{"model": "image classifier", "dataset": "rendered made-up planets", "train_examples": 195000, "crop_scale_min": 0.8, "norm": "layernorm", "norm_position": "pre", "mlp_ratio": 3, "layer_scale_init": 1.0, "inner_norm": false, "loss": "cross_entropy", "optimizer": "soap", "lr": 0.0015, "batch_size": 128, "weight_decay": 0.2}
Rows from block 4 of a small image classifier, named by matrix and row number. Rows with one number belong to one neuron. Each number is 128 + 32 x the weight over its row's rms, rounded and kept within 0 to 255. All counts start at 0. Numbers have three digits each.
Before each neuron's rows are labels from the 100 images, of 14976, where the neuron reaches its highest value: "peak on" is the class under the peak. Only what is clearly more common there than usual is listed. The data: rendered made-up planets. In brackets: how many of the 100, against the usual share in percent.
# fc1: MLP up (model.blocks.4.mlp.fc1.weight, 768x256), inputs 0-127
# fc2: MLP down (model.blocks.4.mlp.fc2.weight, 256x768, transposed), outputs 0-127

peak on: planet (98 vs 22.3)
fc1.595:162117095148115147160100105083143112103134169114126137180184123155117106132142160103138114144163135152141140163170167102167126125122103118179137149199117099096146117189133109135150142102113140145172162123072071135161150138145069082184083134108093134136155052098086108109165106127129168123180096083123124219135106154121132130050117187165129083074079140069128124140124112146160120108085
fc2.595:135065117174113086080149150180153129141079138122117115058102168080161159143116171150186160122140143110126122140117088122172095054191133158106144071080101101130161131161101121112160078170143138128136112145104178134136125139095141132131118131108146137116152154112082119110115117110106111117097102106101136099107123112173164139148180085085106056182153111125129137124177120107132154124061

peak on: planet (79 vs 22.3)
fc1.240:123180055145127088123159095026076153141106117117145085066157131124080142124141141110126128166156102134111169082096085125152149103082133098149157142119092115140067101100122092128077149036131089143140223167128116150116115123163112096169105136108133121107105098194091136124149144112085088093166167118141165105108155170142119132159140178098085089145135114112102146148150142103188114177110
fc2.240:127137183078107160113166193151143155115142133113081129195155106078160117093099150105123139169127139088190147133118137114074188091158157102127064173112189067159109183148157154127167055175172122147108126115136158115133112121131137102144072142159171137121149148041103110092127100132110166132124110149146092142140088152173137134154138147139114145164090159111119107125072117136072177121119

peak on: ring (42 vs 2.5)
fc1.264:175165113136131164118144162153187164104103146083155114115162117111123121117083018124193138089104140113163065136132059169131113180138106141098118108112101120134118124152095124132165091141147123122136156137121124124127096127143035159213077135133123087138144110124154153160140170130096185058116119131118098091129175101112116097134137150138124129089109105139110118157115152056068106168152
fc2.264:144122066117167150177175179089109129062077142116130080131159117075027134157187135142142107110089076119129129119136134107129094109118145098123108086156115119126148079115139152102148170104111121166125095166122095126174096168173127127138109150097177097120098157130135116139127173148108089097122178162171118121168149128101163101073076028134097174115099111114179118144092117117172107115113

peak on: planet (87 vs 22.3)
fc1.306:126141118088166179141122161055079185128068183118174113092137108140116114128107113164076115177080106154124059083154091125120138150086149118147142151135093174078128101088148135140126117119125137154118147136155041185120116131107151123163091112133098181141105119118063114028133145148137133098116160180145136141122133175143122138168081124096119140114094102124120169167213148144123134131108
fc2.306:144129180094095141155158132134096167102145149099093139156132076093108120059107123099163138092112169161157166142098137102120136113156129098168062149096168070164184221120117207132167095156187135117105127160106168109146128136163153095136142116139171122097140156058160140152140064083094139138160199112150095142085130138164131104168113158076175122160077139120113122086115122148108170101093

peak on: planet (61 vs 22.3)
fc1.736:073176122123075116134121177114155237150106088179135219084105104125100166122144152129132138091156116134150162145131104133140217067114131147129142119125140067110136175126129145094132123088118203154159162118107072122170136145083157107113095172113140131113101169078162101125152141122102210179133153147133152096132134104116134077139119101142109063061115102079176132122164172085132169158100
fc2.736:127144133111088092091148104140145111120115147044133149125142137099130098141116076147103091144136159086144135151150134138157125066115142121139076153155108129126203148144138066114138110131102115126061102130129203127107160153149150138208171109150136107103078135255102120099080129144176145086116134090129099121117128130064126140097112183124125100176114149100146117133082135092117149107187

peak on: planet (50 vs 22.3); ring (47 vs 2.5)
fc1.100:078133093088123155109046057142112095116132159186119121101097109142137125102082129147140085139131184166136114041080106118115164156124102138093130188144123087124145138151154155120152139068125143119128141154065136104171123095160094110136153127121118094125115132068069132115138091170130079139201207138116143160144103139167122132172146183139137081155122107094089101122137112131123077089146
fc2.100:146117162150151105126180144087107138173144158075144130142108163164124109114157163069148142088123133047116139201161127121157121085094135161147094045148104166124144126157121071096074098127092093098158110098125144086060144150134083151141105136149095117123137102170139092164086151099111124147074092150095127092109177158124154140094084084086071116117130158145147166078135131123108189174143

peak on: planet (91 vs 22.3)
fc1.340:125170110137091054142132186073116149125152158149136111138123125107101164142096200164071167054091114161074142144118124151201116138158148135178094119134138123088126141127118140121108147159103148082140194161094087189092223131100170132139116154100124123130091136120159157143135135126128139171178112152139100124159173143177130106122102096159102091085174188131098085158141075090141171099113
fc2.340:143173084089148151167135118138111147168093155114126127129145136175132153146104108096110079099153132124193156183165126136098123127138080136110142164097109133133164127159155072149074119115088103192131165101162161149094148218114029076137155105160053144137152112111074157124090102118147131117093129128114096101087135132123130107155135106139116165096170104118127095126134143068148227081147

peak on: ring (57 vs 2.5)
fc1.215:094109212141154163120155158102159105121162114116104143064101138078140160114064105148122169161167109109092096125134081158134136140152167122107131129109081072133148115086163137105112145175132090065117096122136127119110097096116136171153049144096106130097132114177109147113113183090112103104139166130119119085093123107072087096171144131103129131098133105142088186128096100111063171214090
fc2.215:140152067151148082115125136139123096110103094203105100050139105132163105130165129108145158097090132155192131109123135112114106205130133116067165156100132181110108096115130135134130120126134149202137097151105100128121149112128103106129122117151146146118110203157117110177150094125084103097130176114142130137145134140145094121115128077145126104083159117153150144180107116120160123109115

peak on: ring (61 vs 2.5)
fc1.265:168179119125131156120139156142185178101104139095160109113149113117119106121077009106182143098103145126152069117119059149126107167120088126094127124116092111131125123151091120141154068148140124114134159147121110128111106118144038131213076144131116126134136111114166163142129155137084172068121135140139120081103180120118116087131113125144107132095122083141128129159123164056067095201162
fc2.265:144134068121172149175164198083097140067064143101132099116161119097023122165187134145135109104090083128110129138134127114138096136101134092146094087143101133131134105122142150109128149089117120159133089183128084112167123185177137138138113162096180080117096148128128146142131184134108104110120154172157117144155135144089173104053082046125085188133103128122167130117090121116173117127120

peak on: planet (98 vs 22.3)
fc1.303:195119174122130098198117125113112200074130146154106148118107100130155139141109132144155144103139107172179100187138055116140159169117163090154131123111121107056166161106108118169135172115097137126161081111103079142135160058114160135134091129197149111153146086104166137122185127102122113135146142064089143104167136093131139085090082152116095086064175102092168092133112164143155132114094
fc2.303:098120144146067173127075082096109106157144159178100168117109146106121135139120136123100102120145154112089170129107134112172107110104159117140108197195166149054117082097125169159073129126118115123080095138153127124121132149158129062155120096164086132147120192124130151087122102121194164177070129110092176113122148235206124145137123138097085147146109164128112146169131153132090188092144

peak on: ring (35 vs 2.5)
fc1.73:098120159133150111202137130125136167111103142139144102113152141113162185187088097138132177114186102139144098170151056164152137110170144114113153146093092132112192176145170114091128128145107151118126107146112071136134112104098100127155061210144161193137140135092089140049121218132147057168131067167151168093141122107131161156164109122121150197118122128100104154130143129129169159168119
fc2.73:102127184167125132090115087170122134149122140113103200128129140210133066072114124142137134129107116179149116196139110185148079159117132097192103116146125134121135054083101129117103127110147112175113152159109163120133151080144191123143168145087140129094082207187123074131115117092098158116106193150134122205131160123178115124149140096147186091127169137187097183179091147080110129129158

peak on: ring (45 vs 2.5)
fc1.679:141144132110143101110105106129173181120097132097130107106130123117092095110062020082166117117124145148125113110115094122152115171110106147124111118112092088113140142127105117156143042155157140116122148149119128154111138107154056110204078133100110144126118132052107127147136099138085163112140148099143137081106166185172135114170081113130106137085139085130160113154107155088069125204185
fc2.679:129145092095165125159164214075124169070080158094136106087139136121038100165196153148127097108084086128074139166125124127127102123093115103169084092117078116112127150128123103100132134083098100125126104177158083097179143174163145104148128161132200063116107138134129176136123201126145111128137142178148091157131153152110178100030107075140110197140076141126141149113094119120153107126125

peak on: planet (86 vs 22.3)
fc1.339:132168153163100091138141127159091122065115141056159165136104115062150095141125108117097106115135124181099078132147085112171041181048068122162118133103145144106098102200142066125130127072090115168158131148181093122136149170118108155117166140114174135111147152099080148112152079079124090124128171089098114130111122146115144120089120106119134146126090131154119089149148132112211133161088
fc2.339:150109135083196116152129090111150189170120141109106128180182109192162169092117056146167083093179159106174126100116137082112173115102183055114122137183160172130158112109138141166099130064075114142066176123124121104089100166079106158089125126147117130179143113152194112067132123081127101094185086146090145089159140160170156083166128089094092150101168118103116102118068121128102164093147

peak on: planet (69 vs 22.3); ring (28 vs 2.5)
fc1.325:118189081137098123101135114151087152177143139135167145101144114102115151099090158150080113120160103162115096106129113148137098099114085131153072164132125151132149127074093147139096097094132108155120126125134099131151151153142082105181122134131165174121156123149103155119113130103092149159193120190149112139091194106146131112165083014147088121103115135078192098139119136115124103067150
fc2.325:119118129116158127126140086106117139152131128078104097133161167098112226127071074149103086164134144055159077101150144163105096050091125077109098138122134152102107132123154114144123104105129178188120157087155202101123077163129097061103092134123176170110120117085080135107062130093132079150048123146058121140129161170122139115173125138090115134160164137097133069155053119100099169069100

peak on: ring (50 vs 2.5); planet (46 vs 22.3)
fc1.494:155144148113166076169150102191149108115216113083140123086097115102147078104121139139121168114071103100088099172147088161215119230086148112127145152164142163094105133166160143170161104070100154120130150103144059158103168070139109163115183100099156124088124084149047119078140150164111183123111113101140117145114124112161162165066096094128165103146177117132093138119143102131163140121135
fc2.494:150100138127165130124088114086129109160155153123112148204152139126155147093115147156124083143178138087143131097097145079132117139105159120110110142168102117096168041093098160151095087088077127173103127118150090132098124165120074146116168155120121129175137117104177133077154150080099081115220084192091125181132184108133141076162132130105100107127154155070127127176184107095092074121142

peak on: ring (28 vs 2.5)
fc1.93:115102242119146145169151152139151174108133139121093163085127163121069127163101151148143148137124135145126107128171057164157166121129155159091168144191121096090172117093153136181114126131092128154158162075155120149147176121133103145173149117097062101141171091099111118123154141121163099111114205117092141139101108108136130106126148126154115072156130112139143109125120159103117100134080
fc2.93:126119148108132130157083111163082132120129146106082153164122151138114192106120134086101102143101180177030095091154157175172136205106125069171107154135133129078123112119110118159104113098143137140077158077189195132152131090174174103165149160098104172093115124081084112104089139102158131117087130152123137178128108139149145148112093166172104153166164133165081187150117158114093155103163

peak on: planet (98 vs 22.3)
fc1.392:152109107124141113146097059096171163124134155136157113157159107198127145106075111108170111182066081136169148100106072119155127169111137111156139143126180152105097169156137114117137095170185112081175108088126120151146117167089114124160115153096114132138126080106166156164129167111135120102174137112115163102120170130121087118217071117106077132106188070190075084089115128145102160164084
fc2.392:104167120142151099107154207117099160134117147109126163155100093113085098128164091133163128117150143142108151165152127131094139099137102169136085071092100115107135161119135102096171140160094124115119167150162075094136091123091139153153141150199148171089169091107099195078158143091157149117139167155126097120101115127113123132068124128097086106117082175113179162142113143169143107077136

peak on: ring (52 vs 2.5)
fc1.636:114137080113124133108116114101148177117125158137100086076160109157129091123100093126143150143118116155149159124105098123148137149102131083126107130152183108124093110119178097094107071184172120086139164104091100121137127150097036138151095146096121136134132081131184157090125170110140098084177124118115153128095149157127125083193073123074117161133175042163088068114128164113106134147115
fc2.636:140127116174120123068130204108086105144080158122129176124126136141129120142142092115110190077119146125150113146164122163113122165164102151167113109074093129173123098120102147146165089170177142144128142151125069100116116101150166125153127136153146130058174121150075124140122158082109157191129215157114099139139148131092103087102054170118114091155106159120145153168093142151137128112146